A small contrastive image-text model, trained from scratch.
Model: 15.5M parameters, 64-pixel images, encoder arch vit, encoder norm layernorm, encoder activation gelu, encoder patch size [8, 8], encoder layers 8, encoder width 320, text encoder activation swiglu.
Training: adamw at rate 0.0012, 9600 steps.
Data: trained on simulated stained blood smears, 12.6 epochs.
Rows from block 5 of the text encoder of a small contrastive image-text model, named by matrix and row number. Rows with one number belong to one neuron. Each number is 500 + 25 x the weight over its row's rms, rounded and kept within 0 to 999. All counts start at 0. Numbers have three digits each.
After each neuron's rows are labels from the 100 texts, of 14976, where the neuron reaches its largest size: "tokens" is the input token at the peak. Only what is clearly more common there than usual is listed. The data: simulated stained blood smears. In brackets: how many of the 100.
# gate: MLP gate (text_encoder.blocks.5.mlp.gate.weight, 576x192), inputs 0-95
# fc1: MLP up (text_encoder.blocks.5.mlp.fc1.weight, 576x192), inputs 0-95
# fc2: MLP down (text_encoder.blocks.5.mlp.fc2.weight, 192x576, transposed), outputs 0-95

gate.415:516502482526510531550530513516473473454512524513489528489498473468498478472497528536500512490467461493525515487465471471481472447442550524460451543480502525495498449465486503488490521496486488513512515479521447529500489492492526486487520483469470511482507494471497499490474506449530485488
fc1.415:525463490456497479512507512565500551494523447502492491525500481504535477507525493481496518532524514471469474531508489514517489470516519504504527513449503532478551523539515499529531512520460456437496501496457521478501462559491486489473469486526503465509484519465491502566534509480526433511
fc2.415:452495449502504508487494496481524519493502492519530486528503457489495510499521490530477537496539505525535493526520533487539528468535463515501474524482531550482490499519492514504569504512514471492511478512526518479484503477484532463474516511475519486503442501499533484523590486505494482473
tokens: "<end>" (100)

gate.507:492496535487469505519537542519496443475438487491533525494491498526464536527473478527518472518476517529484524478535546515517497524499515476535473464495456470484524507459508499539456535495496503476523504497516468507486493465529517456472468519525524549545529459501501520482502504511473498518
fc1.507:530492471496472509460516530483490460466528539536512490476526475522480525509497495524496492460461504525519525506509532483493462499544550508470521528466531525449500486490512473513477515481466532514510508460553519495499442494515523502464473516531482557508520468482463505513469508520516504529
fc2.507:476512485485427493510520520560492495429499467526502515506485492491493485529511494460575506523513468530503502458506484537493498524510508460488470456515513469494479516462473504505486513505513489486513508520492470504522529501538545465555489501500539516512520512496500512455451513490505532487
tokens: "<end>" (100)

gate.120:505478491505484525497524507487459512398481497505510563496512509510489491478473501522492513486503509552513503518558563495487505490539532503536509495465512487445492526483500489514497547509479515479508512505527513516485489492568502519476478478493495549568494473497480525489462526515507538530
fc1.120:531498505509420485503541518517486447480488521508537517484522469524451491510472499481528482521485482501508482455479529487504476502543503502533507463481519495477500519450492470504450532500509514469523535491518451517491513495535522439502497490480524542486525472473482492475491569545486509506
fc2.120:501480492462419502546479515558516490478472494505522505505532513519524489522528461476558525549510470518484509475505492512493495516489530463509472487512481502497474522488470514504462496458500509493498539530508497541507491491528503461541523513470537499522507500500511521494476528501496485494
tokens: "<end>" (100)

gate.424:489465489497512496529465472518524518512493516517516484478514527477526480469498526496489510517540522508510460529498475514535532499506472500514533494522477471496473535513500493457517468502528447489500463528495486503499498523535491529535524492464545463511490499541509568478523474489481538523
fc1.424:508523548506546473496487467503496526498493549513510508454507504472491530506502545501476472506463510474501472502510478530533498576506464509494477507515498521514497515489509507505479474507539463490461505521483491522506518487520503535555517496490496478495519467501497491462524460477505552500
fc2.424:479505520471519534459507490471503479502491505488453474520464488480487486529488528508488474474433492477495493507538504494500482510446490524519508529475472508488499475538496509474531499476478513506489456500515506497461482475455511489413486521506473564484473548537532498540491511495510509535
tokens: "band" (100)

gate.157:502525523499498506504538528532500448519501549506466476471491490528506497505507536511561478505520486544462477489522541473482494528505526492483466565518449517519490488521490514525476515422512495482516454491487499494495530458491544495506530519447495504486554459475542530478472478493479530463
fc1.157:513479508509491509481467517474502544438518524477482483477509556482500478508497467523484506513465433493489492502504511511495497473530541512465479543498519499495473503513464470509484530464473508489497505508510446503493514454510497539462474518487479494519519525505479563514435508544519510524
fc2.157:478479511524477496471506514527530487459525521518508495471478513499535509522514522503524505473494506523481511489523504536521523502533499460489481460488510542516476541466514524527457494482469484486559525527507461475498463483541470533540499496499530507492516516517463535485480556488476532522
tokens: "<end>" (100)

gate.464:464496506494461476458496482498459464461529479492508475500498522513495501457487525506471482528481506507500470508477545521476544504559540564502499517462548456464514517544487477480489540523522504514520458501518450477509505509543530526524498494508538494503522522517486512505478515538478525512
fc1.464:514508474470479515490483476488467483466464479466530526517459486494526488485472471519466495537477518511487482505500498537482489438577487492536516456495511478491527495497464503536515496529502531483530543475472472519517489499503482501529424507521531542550504533487508496456493506518507484511
fc2.464:486511482504494504541479477514506509545489491516502497520511516521487453482574462528506483551527455498499500464528507545523519530516522494474556478447503525508472501531505543489478496509493487485492528534477485502506512500525508473490455492492514494505507489523525493539497548501485503501
tokens: "band" (100)

gate.202:514444441495459492565480516491491485486497463502519507523521517545520467466503512505498494521517473538501508491465526498507465447537526499555523486502478500487509555520491481478535498533516494511542493493475470457524491549505508504514479475485514512528520515492484487471516506490492479502
fc1.202:465454483475471503558514508477511466470503506496513517520512502491511479484483492484490492544529501556509496503508553504509489501554479527537518465490499457493495552490490503494508502507520476489519503500502478483519504529535514484508491476488569480557523523500478529459503483511478490500
fc2.202:493463470492507471548484498519525512518494465530502489515535513545510475466535476489512530550580482505499510479446488522539512472544503497516514496490499504499571530505499498474519494524518519490511540517475470480531464527531502489539477486481528483511505503524493466493506511496513478456
tokens: "band" (100)

gate.21:523500473508537487511515460507514482562513480473471460483449506489513524498517478486496548494498507470482464483490484486522515538526475519489528532533486505528431516488492487453499491520562506466463460519466519512502482501486499517526538538461523483487471537476527506514513458507470505488
fc1.21:471516530482555491464495536473459509466480488534536516465490516528526505480508534502513493524492522515458515500495503509507512527526518455477510553487567520512542502476471493545471534503508508526501516511521514513442492473509481538503462479509488536541519462473474474471475566518539502518
fc2.21:490482471545527472456503500467538486533517485511473485485489533532535523492513494527487544497518509479540473480469504476533497466486460535480533484530516482449519504489512503483496440490491510475514519486501545493530541531505490554497478472445510483461473478512462455532551509490509492482
tokens: "<end>" (100)

gate.408:490451489479457511535471522519530479495498443528474494503516528534521495462507477498511520516532467515494510504469498504509494499477547504484523469495502529492510464496498491509532534476478510463521474527477476473526475496515452463496458496532487531551498492492486490499508512475542445502
fc1.408:482514459517467476459487491524511523483524465525474527497507514463502531523504486488515543447479501514503516534499454479524461495451557495478478498453497546462507480537519481539502520483471546490476475478533520511513474469494449507486486510526500500504474522441545472528464532527520453497
fc2.408:507486505478505516465517491482508480496492516481481505500471487478489476534494501511505494486425474527500488474508520502494507517406499473500489508471491531480428460545484513494507510497477503514496443500482504504471496467479466507450498504502477576492490493517536506516487509489484521526
tokens: "band" (100)

gate.502:474494484517539482529501496503494513466539457478513472496507475456488506511455491500527536482473501516506481509458471483476509540486520499503514443499542575508528504519548524465520525477509488453487515499535535497490498537473470472491492505493457488517499532459503486492530460473508482487
fc1.502:471529534529523531497475513505455506531492467476480514514530478513518472501490490462519535514537464557494488484431496539542494518511515494475471476498485494517527501511513481463467498485476486513478500530504547483498500501512517470541500490483524469485548533547534514511482469508473528473
fc2.502:470458539497516473461502544500498515483518503460482468504487506504539473504509521470507523491506505538485512517511530542501501536441524515477504491491504480480549466529543473509506518464459477503501449486451485524499529503562505510479481483509489522439522474503521479521516503518502509480
tokens: "nucleus" (100)

gate.28:487521520484471452520532505513528465570467532482493497506539462509533458532525522495506469522529494496502478495432488490514483484494475476478444488517473517451531501544484476495435533462535468524478485548487490492473527477517522498555541512506498487434525471533536495489518533474491483482
fc1.28:514510506519540520520487501473532496475474486501473507574485498454503507488495498522458531490521545465510496534470512478479477534475449498496496514513461494509531521517542490516551510496501537501521501526486501495481519475523540527486477510546478549523483524521485516541512489463536467531
fc2.28:489517510484501472524507480553494483492486489516531516543521464554488493505500480513530511493473472480459457501476491488463479530482527435491475493512495502494509526511488469522469507438534495497483524509498495498565470498514514495515525531488492566434471516521500508494520548507514486499
tokens: "discs" (100)

gate.186:513497492498539479515483496487507536518551486466496505479540497478527513538472478461451508493510542474551441524483496501505487479483494497518538475528465511503466535529506488489519504501479492525470493494520512487462497515463533485497478501533539482449498481489495529517555506477522502476
fc1.186:508532526507461473468515515496486527434525523475527514471476508478502548531516503474485499450438478489540504490524523489462495498505542485483517511456510493502477490477508497524452505444492518532495510500535508538467503460495528493489524521527456543500534468454477513507422517509499523501
fc2.186:477507509471554522511469471479486509569484443503498466516526488501522499481493491532511501494517494526537527523477503470534506500486473508522482535474485502464506456520541521468555479525473476523511501481452486463570466522528478479479503490477525454516509551519513483488527499482494473469
tokens: "<end>" (100)

gate.18:509525489552494478523504472498487513428480499471458476497529478518507511478509487495503528496468512471427486500525504488503508468543516447527514528494503505533471509507488493534477503542473546467558495504477472504536484444504489491491495482510481527511524535540527486543512519482520510517
fc1.18:489479508497427488422489506478486451483528498527470466513506473512478504511487487489471491475517492469506514524461471498486457493523478497519494483452520488474498474516502475519463548429494547502501513520495499493475490472499493473488514529500519488480471511461501494486507492518483468494
fc2.18:491501469519554487506475545550509487462517491484525491490475490507479528522498491501530486510502477490494513513491512522512459518527474479493483465528469500492512530453504493512496466506550519483500505526504446493513571496508499498481490556493504558524483456490522529481442552471527534528
tokens: "discs" (100)

gate.417:517510516483506520469500469517521522549534472515520488450538553487520547537479450496493507518486482461480517494496525523526539514489492558502540521511533523513521503511504499492505489498487466517509514518517539457492479543511463495513502466473526460493549492480512514481486468492505530463
fc1.417:528502520508528532483506491470529526497551506525494487467490534455529518509505482514505507497526465500537521505523481508512494503501495544487565526492487461520475464488477482475510510534473497491502510517511539505461501548467452514483490467463505441528524518434439510491465467508480503503
fc2.417:503526494473536493525476493570474455482507513508550493522512463555483461487507532482450492466533488462513493500480478483494510503505537497492454493528527501480496509493477490528489522438527503504529484482475474502548481484489537491508543570481494588466458509529504512466483515494502479508
tokens: "discs" (100)

gate.43:524535531488474483475487481482490508555535503500532469459489483494494526507497459461497472524506497505534469477452522479529500530511494536539490463464469513527508462528499502490467456505496499493520479498549496493475525548488495489492487495521532455487542476492498478482476514509468480485
fc1.43:526451454505521525536503474483493521480520520499502528459474528478469522494501459475490545484513542495495519504513530505475532511472530534496521527480524517528458518508483520533527488539449463507524518513469513476424561552526510498474489483515489473516508510455451510495484451540494515508
fc2.43:497524521497497450519476503531462491477460501493523489534503499522508482510473506487490539487502498516494480496468537450529517485499506489506479483468508470508565539502508474479453523452531469522515517519536505505548516508528504475470480516535495530463527512514516490481513509501510467489
tokens: "discs" (100)

gate.45:509513504511478486482509481544538507521486502473454484488481549516483529505495499517503528465442551472513470504497482460484513510475504504499523545508501517481469485551505504506492499511495516508482493507508472508516491472511530496535544498560476486520497482528495486499479489489500468493
fc1.45:505428457494476499517502504464488486491521491565518512495493482520513449467519495500513528513489472555515538507500519499494450467529528517490514530484478495474521510490494483498513540537476537523562511491500461494511505567477508521537473453475509505522497472540450499474514505482492483513
fc2.45:477536504496510549493503505487504499472514511474465503495435506501507519522451496530483493452428515537498513491545462456458483492469520493489509514514501511494461487493521509519470504462480502516473506469538537511463511518481487523467521512496455498515493462519503507525466477504524515538
tokens: "band" (100)

gate.10:504526493474475489502546510493480506507491500471513538556482526541521471486471514535508492508488482463486473487477497502499491474426506449499508494483483467528506530562522501528462482488542473499470517506491468520503485535507531510498502527507496570498512475529521560498456513497509487513
fc1.10:516469515489528485526491542487520483457493479506494558508525505518492471534504505497479452481508513513511513506514444494440474514489442442502521503480505446509501493511504542481474517439520512505494525504503516499479484447472537504493491536496521537474510493529526488503517510479503532562
fc2.10:467516497492519473507505508562445513512523492518501518489512476502481485451471555499519514499550496488490457527465500458517508494508539472471437490519504489498540538500501480506488498494509516506479483468470495515517494503577546478513490524512501511477470439501503483493517543500462466447
tokens: "discs" (100)

gate.531:488539529477510476534472514494508499420509537533479493538536478470463491496486486494499447512510498517505517548504482492507517510489560528469518520488531479479525543494523507501532509469474473474509444448523437485479489499507500533485485473507500521507509500484518523470522451488506503524
fc1.531:503448518507507514491454482489513492537459450470490482511499570542502449509492512502520482490472490513480473505485495503483501541515475483484473510526499518524532552547486495506521512543448484528449503512463508428499486495537525501519522476475508555518508507516514489473517515495506486524
fc2.531:489465515536559484475470442506473492519500467520511550473486539489495508510519491508487493480508476487512487522558511488498498535533448511523535583520518486492492489467498470501520510566475475472502476519499509510458510507497524502499489555520525524521506501465527481485539499479518495506
tokens: "nucleus" (100)

gate.506:521533515530470481472528535478518542524507469504553480498488480520474495522483503506479514493526547480501483469495484470512459514516482521512541488517507551521485457523514471496474498479518528508544485475513507477490505510564528517492474445524463475503453499492483494513500513482525492508
fc1.506:490554545516517486478491512477532474476528487491526528472461478502438530487548527495468507493501543467509510495504527460564490476528492507524551530530494519456479474494466522470475454498529506471514556524489515478491485496492508532504526475539478513489500507506487468483464482524505539482
fc2.506:475474501473503507489495538461483504521458504509525465502502512507465476482492520508558522527485466512459495530543471543507539535485469517508457475489495493510496535502506467483491521491466443512525497461496445514485488459532510513504530498487520488511494506504510483540491508498483468539
tokens: "nucleus" (100)